config.yaml
encoder_arch: "vit"
model: "segmentation model"
dataset: "small charts drawn from random numbers"
train_examples: 50862
image_size: 64
crop_scale_min: 1
horizontal_flip: false
cutout: 0.4
num_classes: 4
encoder_norm: "layernorm"
encoder_norm_position: "pre"
encoder_activation: "silu"
encoder_mlp_ratio: 4
encoder_head_dim: 16
encoder_fused_qkv: false
encoder_bias: "qkv"
encoder_qk_norm: false
encoder_parallel_block: false
encoder_dropout: 0.1
encoder_inner_norm: false
encoder_moe: "expert_choice"
encoder_drop_path: 0.15
encoder_num_experts: 32
encoder_moe_every: 2
encoder_expert_mlp_ratio: 0.25
encoder_experts_per_token: 2
encoder_shared_expert: true
encoder_patch_size: [8, 8]
encoder_conv_stem: false
encoder_layers: 10
encoder_width: 160
encoder_positions: "learned"
decoder_norm: "batchnorm"
decoder_activation: "silu"
decoder_widths: [64, 128, 192, 256]
decoder_blocks_per_level: 1
decoder_block: "plain"
decoder_attention: false
decoder_upsampling: "pixel_shuffle"
label_smoothing: 0.05
residual_init: "none"
optimizer: "muon"
muon_scale: "match_rms_adamw"
lr: 0.0078
momentum: 0.9
nesterov: true
orthogonalizer: "newton_schulz_5"
adamw_lr_other_params: 0.0011
grad_clip: 0.5
steps: 6000
batch_size: 256
epochs: 30.2
lr_schedule: "poly"
final_lr_fraction: 0.01
warmup_steps: 120
weight_decay: 0.06
adamw_weight_decay_other_params: 0.01
Rows from block 8 of the encoder, named by matrix and row number. Rows with one number belong to one attention dimension. Each number is 200 + 30 x the weight over its row's rms, rounded and kept within 0 to 999. All counts start at 0. After the name is the row's rms in percent of the matrix's.
# v: attention value (encoder.blocks.8.attn.v.weight, 160x160), inputs 0-79
# proj: attention output (encoder.blocks.8.attn.proj.weight, 160x160, transposed), outputs 0-79
v.22,094,217,240,230,197,216,219,138,212,186,185,142,186,198,183,164,179,141,233,232,196,211,199,179,227,228,210,207,208,238,193,266,199,203,207,226,179,207,175,210,187,216,190,234,184,170,178,262,204,218,204,163,236,183,196,246,193,137,183,209,227,236,225,221,214,157,235,246,183,222,221,207,243,193,181,207,171,238,240,180,246
proj.22,097,151,198,176,204,155,231,207,224,187,143,184,234,226,189,171,196,232,156,179,167,217,192,160,185,211,243,204,197,176,185,148,192,221,213,225,224,179,170,195,241,201,194,135,170,196,222,195,242,144,244,217,231,190,136,183,192,220,200,220,170,183,258,185,209,225,193,209,241,191,177,204,137,248,195,199,205,156,172,192,149
v.23,111,214,150,217,199,188,223,158,222,177,241,207,133,223,185,174,202,189,263,263,163,162,236,200,200,165,203,192,196,211,208,210,286,171,198,202,205,171,173,162,211,196,185,199,211,171,259,232,201,199,140,182,228,200,185,213,210,211,174,226,284,214,167,244,134,157,253,157,149,185,206,186,236,182,215,159,219,233,189,237,207
proj.23,104,184,229,193,222,198,254,232,181,180,133,236,209,185,212,234,177,197,171,249,242,187,184,208,159,238,150,208,180,207,185,245,126,197,198,226,238,198,214,197,202,221,215,201,184,198,177,173,183,233,223,131,174,195,264,208,209,199,266,147,142,230,171,211,184,190,134,282,198,163,167,216,150,259,176,186,219,212,216,161,227
v.24,106,204,157,262,177,176,222,171,174,215,225,170,188,193,173,179,176,147,164,193,182,198,192,229,178,177,186,196,238,149,205,211,181,155,155,220,182,215,250,150,236,252,260,204,254,220,182,172,150,236,225,232,220,183,154,229,249,224,217,211,238,215,216,212,178,191,201,245,197,250,227,229,206,168,224,194,186,153,188,197,219
proj.24,101,176,181,202,164,226,196,186,199,234,154,222,147,185,190,207,203,190,244,238,141,180,189,201,187,234,199,191,159,150,174,187,207,232,229,198,190,197,177,211,155,178,183,250,211,202,232,201,211,194,184,198,171,167,169,233,158,196,219,215,160,255,193,245,242,236,155,189,176,236,142,237,149,219,187,212,251,154,179,222,198
v.25,089,193,197,175,167,230,247,205,260,207,174,209,206,210,191,203,186,200,221,162,239,229,148,225,156,235,249,239,202,185,213,147,179,219,267,217,149,229,221,174,246,261,197,212,205,184,180,228,206,194,199,158,136,199,174,206,144,219,248,196,189,194,169,191,230,164,260,183,269,202,227,233,189,212,236,161,227,200,230,156,154
proj.25,090,215,141,246,206,157,209,205,202,157,178,215,227,231,180,160,199,181,225,200,226,235,275,168,181,167,220,212,202,201,217,235,241,229,193,195,239,211,151,203,187,151,184,207,216,209,212,159,191,176,199,213,306,158,250,230,229,214,178,199,218,189,220,160,196,216,191,212,177,181,220,201,181,214,173,249,167,176,172,223,177
v.26,092,141,195,207,209,152,207,270,220,228,208,193,156,207,204,160,215,171,187,235,216,223,151,199,174,193,214,168,259,220,166,164,156,254,247,171,141,184,208,182,188,225,232,187,195,225,180,209,193,194,252,219,176,202,174,180,210,189,210,240,139,227,220,201,189,198,207,269,174,164,171,247,193,178,185,181,225,179,190,180,241
proj.26,093,212,240,164,233,185,235,222,185,222,248,212,192,256,215,177,200,257,241,235,191,198,236,203,204,216,198,206,189,200,184,177,231,184,199,147,241,203,221,226,213,161,194,204,160,184,212,244,199,178,176,210,215,183,198,200,172,169,220,135,217,154,171,196,179,233,242,166,200,236,174,199,208,233,164,173,126,200,204,222,197
v.27,102,204,230,161,187,227,173,183,205,197,210,172,222,174,196,249,190,171,175,157,252,256,212,210,182,209,177,273,239,194,173,189,169,194,229,207,174,263,248,165,193,190,256,220,208,140,191,215,233,235,209,195,187,212,215,252,237,184,189,182,163,193,158,213,213,210,263,222,174,180,226,172,178,199,154,225,234,198,171,199,148
proj.27,103,210,206,188,178,137,156,212,156,231,242,188,195,198,229,195,221,192,182,226,214,173,183,201,199,184,192,129,188,169,234,174,206,168,254,197,208,237,180,205,199,186,210,216,180,285,188,212,167,171,173,217,203,201,156,127,171,222,172,186,230,177,206,202,215,181,157,216,233,188,209,208,222,166,238,218,162,205,230,207,190
v.28,087,209,225,156,196,255,186,193,174,168,188,202,205,183,233,217,190,232,234,172,171,140,201,182,271,188,174,164,195,216,185,230,176,213,163,227,212,170,206,236,163,139,202,204,184,211,215,179,163,190,175,224,185,231,263,177,163,275,172,167,235,226,213,176,200,204,171,172,221,231,222,184,186,217,157,186,284,200,189,215,173
proj.28,090,232,207,235,197,225,167,181,186,209,193,196,155,152,196,176,194,209,204,238,194,224,162,217,145,202,207,188,220,233,227,173,243,217,207,219,155,239,188,180,215,208,233,243,238,180,189,209,247,228,211,170,161,258,210,177,249,132,220,203,187,192,164,190,170,258,188,199,217,170,210,212,194,232,185,193,171,168,185,124,221
v.29,096,254,214,210,213,208,195,181,136,186,207,262,200,231,179,155,123,184,261,236,244,216,221,183,222,225,207,211,194,218,187,188,225,172,220,232,195,197,151,133,213,204,139,231,159,176,213,213,214,246,207,241,217,176,203,229,218,234,219,213,228,200,233,176,176,180,170,203,176,185,258,154,219,196,227,202,184,202,194,207,216
proj.29,096,165,209,239,197,158,191,260,245,207,161,205,184,160,207,170,230,207,226,217,125,191,188,224,205,181,164,229,165,199,176,201,188,182,207,168,162,132,212,280,212,196,248,138,214,199,202,170,245,180,175,226,180,207,146,212,225,190,198,177,210,223,193,231,196,225,212,247,218,244,180,202,169,231,143,180,232,232,190,233,208
v.30,105,196,211,186,250,168,153,188,249,246,168,157,231,181,124,230,235,192,166,183,227,247,171,204,189,204,189,209,170,184,198,231,187,199,208,165,180,186,245,216,209,217,192,205,226,126,151,217,186,178,222,224,194,201,149,177,187,215,257,220,152,155,221,179,192,200,179,164,304,216,215,180,209,213,215,195,201,191,165,230,177
proj.30,100,216,174,193,157,193,205,225,207,183,257,203,231,123,269,193,214,176,247,180,186,204,226,201,245,171,224,210,210,167,190,113,192,187,188,238,175,213,220,195,198,203,234,215,180,227,200,143,195,205,182,199,212,212,178,223,176,202,160,191,195,219,192,224,242,246,201,238,159,178,164,226,207,139,197,177,198,235,250,156,191
v.31,103,263,169,214,214,164,167,148,217,201,216,172,224,227,207,169,155,198,215,223,197,197,206,185,275,209,191,187,177,244,188,210,253,254,148,178,206,192,152,197,199,236,197,212,193,204,181,247,168,192,231,172,210,140,182,230,195,128,181,222,224,173,181,253,192,168,178,218,162,194,184,191,256,122,182,255,218,190,214,210,254
proj.31,104,137,243,212,209,199,271,183,175,177,196,225,187,172,232,221,242,201,208,221,158,174,179,201,140,207,191,171,189,209,165,227,139,163,202,246,244,239,189,232,237,188,264,170,147,240,177,206,229,205,206,212,155,200,207,174,218,180,228,193,137,197,253,176,176,205,201,201,149,194,210,171,163,223,228,169,152,224,162,200,180
v.32,097,178,199,157,214,208,144,194,220,188,242,234,194,222,229,217,216,170,180,224,182,165,224,200,221,212,214,187,176,172,260,211,199,195,176,170,189,249,257,193,198,208,197,174,138,167,172,210,166,207,210,198,188,260,209,154,211,202,123,205,205,175,208,199,214,196,221,256,244,222,121,173,228,206,209,184,203,145,139,173,197
proj.32,094,241,190,213,175,238,192,190,171,212,227,173,188,187,143,224,211,246,209,178,217,240,199,228,187,233,113,202,240,212,170,200,205,219,249,181,163,160,178,204,158,188,240,159,253,214,211,174,195,238,169,184,190,198,186,254,226,178,231,227,182,202,167,253,218,186,181,170,204,237,248,188,205,226,216,222,177,156,254,233,175
v.33,104,209,219,249,188,188,223,187,199,179,216,183,153,186,242,144,197,170,230,187,190,243,254,216,190,223,191,161,220,261,126,187,202,231,181,173,181,179,198,190,251,167,172,191,197,177,193,176,229,241,183,175,207,229,187,236,178,189,261,232,223,191,226,212,193,155,138,193,225,178,179,139,236,209,220,236,198,200,221,210,254
proj.33,095,161,207,195,185,167,210,229,217,215,219,192,240,231,162,189,186,220,208,170,193,205,164,145,212,185,226,224,172,185,293,172,212,217,213,243,176,219,159,229,188,214,214,190,187,199,176,208,179,244,251,244,178,205,177,217,252,197,186,155,181,142,177,242,170,195,276,197,194,203,195,243,141,198,177,207,221,244,229,229,171
v.34,108,195,204,175,157,210,192,195,124,160,207,212,185,215,184,219,251,240,225,203,165,240,205,193,165,183,152,207,156,219,234,211,213,177,203,206,230,220,225,171,222,209,255,182,211,189,214,184,221,236,286,228,223,174,215,202,172,227,222,217,257,177,220,149,229,216,138,203,212,200,184,182,196,223,231,200,185,193,218,191,266
proj.34,110,185,179,172,186,188,226,209,283,234,203,184,200,188,268,171,224,186,138,165,249,191,168,182,262,219,175,215,227,211,212,164,162,190,151,250,176,177,182,221,205,205,227,156,213,234,216,149,206,225,223,152,149,190,196,184,224,187,227,194,191,202,176,233,218,181,260,198,190,234,186,211,214,213,215,188,114,190,213,162,189
v.35,097,219,196,214,247,167,209,176,228,169,211,227,244,191,194,214,156,122,201,227,217,244,153,237,186,209,200,188,183,227,234,172,253,185,281,204,204,258,224,199,181,232,213,197,182,253,191,208,175,195,202,185,216,209,174,209,213,209,235,202,148,182,252,172,243,142,231,192,171,223,220,239,143,129,184,203,152,192,219,146,227
proj.35,094,203,205,203,195,253,228,236,249,214,179,139,193,160,196,193,224,270,207,208,204,160,214,173,221,179,229,186,190,193,188,192,163,201,130,171,265,183,194,171,209,176,128,208,187,189,210,238,209,161,232,227,179,209,236,191,181,236,184,199,231,182,206,188,160,228,156,196,240,193,260,180,230,198,218,182,191,209,202,190,184
v.36,104,218,253,158,190,276,225,217,227,224,181,209,248,213,138,229,217,171,148,156,220,171,238,182,237,172,149,214,183,180,225,216,175,174,128,180,187,149,267,270,187,205,197,177,168,204,220,189,240,178,211,203,239,221,248,169,227,231,134,212,170,201,166,199,237,237,219,239,252,235,216,173,195,176,211,203,217,152,159,217,195
proj.36,098,179,185,228,189,140,223,171,164,168,242,201,181,211,213,215,196,273,222,205,193,196,180,221,174,226,175,198,192,165,204,199,190,233,231,179,218,247,192,153,166,254,249,171,205,209,174,184,183,237,150,214,179,187,199,207,181,202,295,197,206,265,196,190,202,226,184,208,191,144,222,249,205,208,167,247,211,204,240,148,178
v.37,104,175,215,172,223,204,205,231,181,220,159,125,166,204,169,232,210,210,187,134,196,229,233,160,281,217,181,150,205,217,237,163,216,235,206,142,192,226,260,253,192,199,238,188,181,214,125,187,218,192,173,174,225,166,205,203,216,210,207,196,162,245,197,150,203,170,218,161,167,245,170,193,282,204,190,213,220,172,203,223,209
proj.37,098,196,218,271,170,185,176,197,174,162,170,270,198,214,193,254,168,199,207,211,204,180,207,217,177,175,206,227,193,202,124,217,211,220,184,221,222,186,147,181,178,204,190,184,183,191,272,173,178,247,214,194,150,282,182,196,236,203,193,232,157,228,156,220,213,207,182,204,187,167,232,131,163,205,178,182,256,192,226,162,217
v.38,108,183,139,158,196,192,197,175,155,149,190,210,187,231,235,132,223,209,235,198,199,228,195,170,224,233,168,180,186,194,249,232,198,211,211,183,200,196,185,251,215,219,151,181,195,185,202,242,171,215,213,179,257,192,183,237,147,256,240,169,244,176,230,146,216,206,170,226,187,232,150,153,220,222,209,196,209,200,196,169,180
proj.38,104,242,220,185,178,208,168,203,232,210,217,244,180,167,192,252,170,197,223,201,192,204,270,179,210,188,165,180,184,173,161,169,197,222,219,204,216,183,197,141,226,193,223,250,164,236,241,173,203,178,196,238,193,200,193,196,170,232,172,223,187,204,169,212,214,219,219,208,174,201,292,198,197,182,218,219,145,177,211,215,155
v.39,105,202,161,127,211,240,195,203,221,196,216,190,222,200,177,226,212,150,204,163,212,201,230,228,175,226,184,172,170,206,145,204,238,199,197,196,189,175,242,225,192,199,272,230,201,219,189,171,181,230,266,208,210,225,192,189,200,149,157,164,176,186,210,215,145,229,212,184,239,176,205,199,190,237,175,201,210,190,227,250,164
proj.39,096,218,200,230,187,170,186,191,159,173,145,216,230,236,184,175,178,192,152,182,205,185,193,180,216,213,199,257,212,213,224,184,234,209,200,192,215,208,236,160,176,255,201,159,220,252,176,192,232,162,186,183,244,213,185,153,182,240,187,187,221,193,213,225,258,204,209,151,201,223,168,222,243,187,213,205,207,245,188,211,228
v.40,099,203,199,142,159,177,185,167,170,186,226,171,212,189,231,209,218,214,220,213,173,210,194,180,190,171,204,145,214,188,211,177,210,210,172,228,155,186,202,273,192,195,217,185,192,268,248,201,211,161,184,207,196,217,207,211,186,169,170,184,159,187,251,218,254,217,153,220,184,214,215,155,184,237,241,306,207,204,199,186,183
proj.40,092,189,157,239,192,204,231,175,200,200,191,170,189,228,205,191,213,215,187,196,194,201,209,190,180,176,180,212,198,246,194,234,176,191,140,173,257,170,193,188,180,227,212,181,180,196,182,189,183,275,240,153,198,247,185,173,244,198,234,231,174,195,154,191,186,251,243,186,187,196,167,216,183,193,188,148,219,169,185,236,228
v.41,133,189,155,223,210,252,207,154,214,184,213,206,224,173,241,220,260,161,226,267,209,165,229,152,227,173,193,150,177,224,151,199,214,188,258,212,193,226,163,133,167,205,245,174,219,174,192,155,231,169,197,213,210,164,172,215,243,160,144,189,172,197,260,194,248,221,203,150,207,202,183,227,238,201,204,225,243,238,198,154,248
proj.41,126,161,182,191,185,177,201,274,271,178,150,198,169,200,211,203,170,215,218,197,229,223,162,249,211,207,190,195,203,190,251,202,203,204,120,159,223,203,238,231,219,219,151,261,176,239,193,254,156,159,179,220,185,200,189,146,201,225,231,216,178,187,240,208,199,163,212,196,179,188,237,178,211,192,181,225,186,180,226,184,225
v.42,100,181,208,183,207,155,214,242,230,204,240,222,157,156,202,199,193,199,152,224,197,198,273,190,171,190,153,155,200,242,189,168,241,214,209,173,250,208,213,273,234,197,225,219,242,213,185,226,210,193,175,155,141,227,216,156,237,203,207,165,192,188,212,201,188,236,271,219,189,186,120,225,197,222,210,227,160,233,170,216,154
proj.42,101,194,203,205,223,177,191,160,185,189,222,171,164,281,200,219,207,201,210,192,198,105,159,212,197,159,246,220,205,198,237,205,178,194,170,201,169,211,204,148,219,164,225,244,213,204,243,152,205,181,257,226,255,216,195,200,213,170,215,187,238,202,144,249,262,206,151,191,174,189,233,170,169,174,195,179,191,212,202,262,186
v.43,105,164,189,195,218,198,182,159,221,207,181,239,212,209,237,178,228,215,212,206,160,138,242,239,198,210,225,200,193,153,125,185,156,188,177,154,160,191,182,169,181,181,216,231,201,205,221,217,188,191,198,229,208,254,162,213,242,189,220,162,153,223,208,221,172,204,155,159,227,222,166,155,174,241,172,207,185,168,229,254,227
proj.43,104,266,215,202,225,186,199,205,190,227,256,183,178,216,135,185,235,196,234,230,224,251,176,171,210,175,176,162,230,176,211,214,196,215,223,271,210,180,263,201,210,211,171,135,176,143,183,189,227,212,212,175,226,169,189,211,179,187,153,232,210,186,212,245,206,148,265,222,212,205,220,233,210,166,260,242,146,193,230,225,149
v.44,102,242,262,203,170,243,204,248,159,211,226,216,165,187,203,189,251,176,191,163,205,215,160,121,211,214,201,202,207,186,224,214,220,188,172,249,231,239,192,219,239,236,188,146,206,199,214,179,219,224,210,225,211,215,136,146,204,209,205,191,205,150,168,148,149,250,188,212,182,203,230,148,148,190,166,193,176,206,188,204,164
proj.44,101,161,183,146,190,211,188,217,207,199,213,228,193,205,259,208,158,211,188,169,148,177,252,217,200,156,180,188,166,185,211,240,141,215,219,175,138,189,193,207,193,176,257,233,186,230,212,251,216,163,221,212,175,227,222,216,170,229,181,248,224,237,211,216,190,166,183,233,191,246,146,209,205,191,181,193,184,211,215,181,203
v.45,100,174,237,210,163,219,225,215,215,203,234,185,194,174,162,173,234,193,153,208,214,233,186,189,200,171,197,190,243,214,235,261,191,145,209,191,218,233,248,174,141,197,159,195,220,239,240,162,168,245,161,194,250,181,213,217,175,153,277,175,194,196,242,182,222,221,199,168,168,238,194,134,202,210,234,260,223,206,179,215,219
proj.45,093,199,163,182,218,207,169,225,237,201,219,203,181,188,194,218,224,188,256,201,155,202,205,146,135,231,205,248,187,235,224,163,201,230,186,212,245,241,198,212,268,174,240,233,187,173,180,181,217,139,248,138,192,202,193,228,233,194,168,236,159,244,157,177,150,135,229,282,213,201,227,157,209,214,221,182,184,164,193,200,180
v.46,106,190,201,145,203,200,219,164,162,201,233,186,172,195,253,221,236,177,173,190,199,211,204,228,224,208,241,149,168,180,203,241,157,167,208,215,157,227,171,185,222,172,240,169,232,196,149,248,216,150,143,179,169,185,179,244,273,161,173,194,173,199,259,177,206,253,209,235,265,221,229,181,212,210,231,239,228,219,204,208,215
proj.46,098,175,195,220,208,159,177,221,191,192,147,195,203,211,168,168,170,165,228,203,181,201,197,164,178,194,170,203,206,150,223,180,197,201,166,205,190,174,237,203,208,243,191,206,167,194,274,209,200,266,276,186,185,226,190,257,131,187,192,169,231,200,185,252,173,188,174,193,164,197,126,254,183,170,218,191,257,238,210,239,199
v.47,098,181,207,213,171,200,165,187,160,176,233,180,127,190,174,160,232,230,192,191,240,204,176,205,179,215,191,208,238,219,189,256,211,194,187,152,213,181,197,204,180,219,223,167,234,212,213,218,163,186,270,222,210,263,142,214,172,221,265,228,204,240,233,197,180,249,168,182,114,256,224,201,174,182,214,216,208,202,149,202,209
proj.47,084,214,174,200,209,152,239,241,242,232,182,211,250,222,184,221,223,165,186,184,156,179,234,219,181,217,210,208,186,172,186,187,157,265,221,245,202,247,228,197,222,209,207,176,162,226,170,196,223,220,228,182,197,150,214,177,250,176,158,223,251,141,184,228,208,195,199,229,187,189,188,221,215,250,201,180,175,213,191,172,230
v.48,093,181,196,172,185,130,228,176,248,196,207,221,167,215,167,221,210,199,219,150,182,207,196,185,185,260,225,211,232,260,198,190,225,153,188,151,248,202,252,202,194,207,239,189,205,217,164,160,214,133,197,275,151,160,261,161,191,200,154,209,252,175,208,194,207,212,162,153,169,122,212,184,198,186,243,205,182,188,191,176,212
proj.48,095,178,184,231,259,216,197,166,178,202,226,169,225,241,217,201,177,187,161,234,182,227,185,194,204,140,232,211,183,146,256,229,118,265,173,250,204,178,153,230,188,216,185,201,252,214,224,214,221,174,227,191,184,157,189,231,184,195,249,201,188,182,208,232,214,248,191,223,234,230,195,232,202,200,190,184,203,200,192,163,138
v.49,088,168,178,229,145,236,255,185,174,226,226,211,214,191,195,262,230,204,198,196,169,190,227,256,194,193,227,165,235,170,194,192,184,170,154,233,228,200,217,224,226,187,215,186,185,220,130,209,225,189,182,183,188,188,238,242,218,211,229,238,183,187,187,182,181,157,181,220,234,197,188,233,240,170,203,161,210,199,255,209,198
proj.49,098,235,158,167,172,221,213,219,248,238,175,167,164,197,161,175,182,229,218,205,248,225,224,155,160,205,176,190,209,241,234,209,206,209,234,193,208,167,155,154,205,202,166,179,210,224,204,189,207,196,225,227,201,160,214,227,195,160,193,223,192,191,153,256,234,192,253,194,202,188,227,150,207,234,181,228,123,254,179,240,202
v.50,087,196,205,187,238,211,178,219,189,214,179,156,250,209,218,217,195,205,199,182,220,232,155,208,202,106,245,126,210,180,174,188,152,214,204,204,224,187,247,217,176,228,199,215,229,161,214,198,187,183,212,231,154,225,223,201,156,184,152,187,219,226,208,193,278,249,216,213,247,222,197,227,207,242,181,193,240,228,256,210,188
proj.50,091,184,175,212,178,172,261,178,222,215,220,257,213,213,156,215,224,176,209,221,139,189,213,180,208,232,161,172,178,189,225,221,220,204,193,174,179,202,216,172,192,173,144,208,181,207,250,222,263,232,176,149,147,173,216,229,223,184,198,215,254,215,214,206,174,212,196,191,198,196,234,212,221,184,230,163,185,210,162,222,188
v.51,103,162,184,229,262,135,211,196,127,205,193,213,158,233,208,193,156,236,250,207,186,145,176,216,212,165,131,175,204,207,194,197,234,215,229,214,199,212,251,191,218,218,170,200,252,183,226,210,206,238,212,214,252,241,195,233,145,219,185,169,178,190,158,203,219,199,211,169,204,194,187,191,206,214,209,295,119,188,205,168,184
proj.51,104,182,178,175,180,178,199,225,203,211,197,203,298,214,174,214,245,207,171,198,186,250,220,153,200,201,246,190,179,226,163,197,170,154,135,174,188,210,233,216,202,173,166,197,186,191,194,188,218,228,205,219,183,230,221,181,209,202,230,230,259,241,199,178,230,196,193,206,208,215,182,210,194,209,187,162,263,244,150,142,204
v.52,099,205,177,231,155,188,217,178,204,184,215,229,185,200,184,194,208,210,180,247,224,163,181,192,177,192,187,218,168,202,208,193,267,236,301,174,173,198,185,207,223,279,197,223,193,195,189,217,135,218,212,176,230,172,188,178,162,155,232,133,191,153,238,150,237,163,154,122,263,172,211,160,208,162,208,246,187,199,249,172,158
proj.52,118,183,188,207,191,149,181,207,195,211,215,180,243,194,195,204,180,180,232,163,255,235,259,248,207,211,231,210,220,159,191,213,132,178,176,211,231,219,170,203,134,172,224,197,226,225,172,189,227,196,202,228,166,200,146,237,237,197,248,227,231,203,213,210,203,258,208,239,144,247,157,163,204,236,168,197,229,174,166,195,215
v.53,095,200,197,201,181,218,192,246,221,210,179,212,198,179,157,131,181,193,210,181,163,135,233,215,206,162,242,211,213,188,184,213,169,239,221,207,189,255,143,229,235,201,198,186,182,221,225,172,188,200,231,117,162,202,186,187,189,230,165,213,166,205,128,195,244,222,181,209,182,230,161,236,155,221,192,194,236,190,148,224,186
proj.53,091,210,243,167,249,196,200,192,146,154,195,211,242,207,173,190,233,242,224,229,190,229,173,190,183,152,172,115,181,189,193,226,208,219,199,222,201,173,222,200,159,225,209,174,201,222,218,242,183,181,196,257,212,171,232,134,176,219,202,183,214,258,210,208,200,172,197,131,258,194,276,194,277,186,196,187,185,199,226,160,210
v.54,103,166,188,209,186,194,178,234,154,185,179,245,215,176,187,189,155,231,210,212,207,232,220,226,198,217,203,230,239,179,104,219,183,238,139,211,124,179,194,136,208,154,240,164,202,267,194,165,162,206,221,167,217,176,179,154,225,193,213,230,159,231,193,188,255,223,155,204,187,192,188,254,183,171,212,254,221,149,163,178,206
proj.54,097,190,240,165,204,207,226,160,209,216,227,155,215,224,221,178,328,263,185,213,193,141,195,190,182,240,198,179,142,186,228,173,210,234,284,184,181,186,224,222,206,194,192,216,163,122,192,217,190,222,184,207,183,210,200,192,196,195,198,196,232,199,189,151,199,143,169,220,236,190,169,191,238,227,217,180,144,263,184,202,193
v.55,095,236,203,207,249,194,210,195,205,228,190,140,224,183,235,140,208,151,194,220,181,173,153,240,195,222,184,202,180,262,220,226,161,176,203,203,213,195,223,211,201,222,194,238,249,177,248,228,144,195,167,238,178,199,198,253,165,193,210,214,231,204,210,237,178,183,212,215,218,229,204,202,121,213,175,225,202,201,229,225,232
proj.55,095,184,214,165,152,165,178,198,189,163,238,226,167,212,178,204,178,190,203,165,212,218,201,179,233,242,194,189,217,181,173,185,197,205,208,207,246,180,205,173,173,173,168,184,193,209,182,179,257,208,223,198,249,218,260,187,203,219,253,201,272,236,186,197,201,173,216,160,191,194,254,226,195,166,216,210,243,146,228,198,188
v.56,103,206,198,148,202,250,209,237,226,213,209,201,262,171,168,200,176,236,214,221,151,184,237,238,199,168,202,240,180,134,215,227,174,186,184,222,192,273,211,179,211,196,213,191,255,192,125,193,202,207,223,145,187,174,230,252,163,245,183,212,178,169,184,201,164,163,251,194,190,174,198,172,232,239,193,272,216,230,225,202,134
proj.56,104,198,165,187,211,219,184,183,235,191,110,235,173,185,155,156,209,195,212,181,155,259,198,171,204,237,179,160,206,247,200,221,228,220,231,192,209,229,198,213,211,244,197,175,195,207,142,180,211,187,230,261,194,213,181,173,267,171,225,198,204,222,207,229,212,239,156,205,155,230,155,188,171,172,183,174,191,197,162,209,248
v.57,098,163,200,236,215,163,152,185,225,228,226,134,185,224,215,248,216,161,242,189,201,247,192,178,176,215,207,183,195,195,204,210,194,240,169,162,158,202,158,182,239,245,254,197,242,188,221,201,218,224,171,232,163,210,217,246,171,140,196,179,211,229,197,195,195,173,192,238,260,123,193,172,219,211,238,181,248,202,163,246,167
proj.57,108,195,197,219,226,195,216,193,197,160,180,217,192,116,195,173,203,231,147,189,175,182,193,210,174,193,174,217,189,97,180,190,203,158,223,181,237,170,200,257,228,194,143,191,169,185,219,216,247,169,262,179,167,182,221,156,188,220,211,230,199,223,186,221,221,178,219,186,126,230,179,181,240,176,179,228,124,251,230,206,217
v.58,099,182,218,180,150,167,188,174,213,219,254,225,178,204,265,241,165,186,204,194,216,216,205,160,165,213,207,196,189,173,262,199,229,245,233,199,206,193,121,192,194,195,211,214,206,272,192,222,209,228,193,201,190,218,169,187,186,229,267,203,240,163,182,227,189,184,152,244,182,184,236,173,255,183,198,161,187,237,219,215,185
proj.58,107,178,160,215,256,266,227,246,209,177,202,186,211,206,160,168,164,192,208,177,233,181,203,250,183,208,164,234,192,217,129,227,196,159,171,223,189,192,219,236,197,218,200,175,195,207,166,167,176,143,191,170,205,232,150,216,193,170,188,241,231,229,230,154,227,147,242,173,186,201,198,197,148,204,178,235,193,219,211,191,236
v.59,102,204,217,197,208,152,211,241,237,213,216,261,167,197,221,235,195,166,199,147,205,221,198,210,156,231,197,148,178,209,222,192,226,228,180,244,193,216,203,224,194,247,218,161,197,227,207,219,203,200,234,193,160,179,205,233,196,221,258,213,209,245,185,149,183,233,217,192,218,172,239,157,194,242,181,157,169,159,226,216,200
proj.59,102,226,204,213,155,216,234,180,193,181,216,219,180,210,213,177,145,274,241,210,216,166,166,188,201,198,150,183,244,122,201,223,205,188,145,197,190,210,211,198,209,158,150,221,193,174,259,221,230,198,176,215,215,197,213,151,192,171,194,244,189,182,224,229,219,161,199,174,145,183,201,206,201,114,191,208,206,194,139,190,225
v.60,098,216,223,219,185,153,188,225,184,149,148,208,186,198,207,204,265,203,175,243,227,164,217,215,183,262,170,170,185,185,206,163,201,214,166,185,198,222,181,125,235,171,215,195,233,183,159,224,213,189,209,220,190,170,243,141,227,173,189,169,187,245,206,239,176,227,216,210,246,194,227,217,214,132,215,203,211,190,204,203,220
proj.60,098,211,244,199,261,200,183,172,197,220,242,154,168,222,202,151,139,221,247,161,125,191,203,219,220,201,185,176,201,217,193,205,217,207,226,235,209,175,231,229,195,233,237,217,163,215,206,153,206,248,215,198,228,203,213,224,152,177,204,186,168,201,150,127,213,184,141,230,212,178,229,205,172,238,220,166,139,129,201,187,188
v.61,093,186,150,234,209,215,186,210,186,206,272,197,187,229,202,222,178,230,231,233,206,249,196,211,206,199,176,200,196,165,170,167,209,189,234,162,201,206,192,218,233,277,196,239,239,184,151,190,189,164,181,194,163,271,196,218,241,207,168,204,211,175,200,208,125,162,214,181,177,170,159,196,232,203,112,153,245,167,147,182,210
proj.61,096,204,216,230,223,175,242,161,199,266,118,175,233,132,178,201,190,173,168,207,198,212,172,181,169,193,196,219,206,238,200,194,215,187,193,233,235,169,255,188,176,165,182,130,160,203,225,217,214,132,213,176,176,190,207,215,170,188,177,194,166,205,167,227,221,209,201,197,195,202,177,162,168,158,254,165,158,256,232,227,224
v.62,095,238,195,202,229,164,186,192,220,206,186,169,115,209,216,208,154,250,182,224,207,159,167,185,150,188,135,178,212,238,203,201,216,212,294,198,194,191,199,231,225,245,210,202,224,220,215,199,243,217,218,209,203,249,182,213,226,196,247,199,198,213,165,219,194,203,227,200,225,216,163,151,179,240,217,194,162,209,205,192,193
proj.62,093,221,175,224,186,183,166,181,166,211,205,255,247,146,158,181,213,125,179,191,200,206,240,212,204,220,217,149,207,175,192,211,186,202,150,180,246,222,223,170,212,152,157,144,185,165,202,169,181,221,220,175,251,185,173,216,154,188,193,190,242,260,192,213,274,200,219,235,195,213,243,213,188,205,200,190,220,184,207,154,198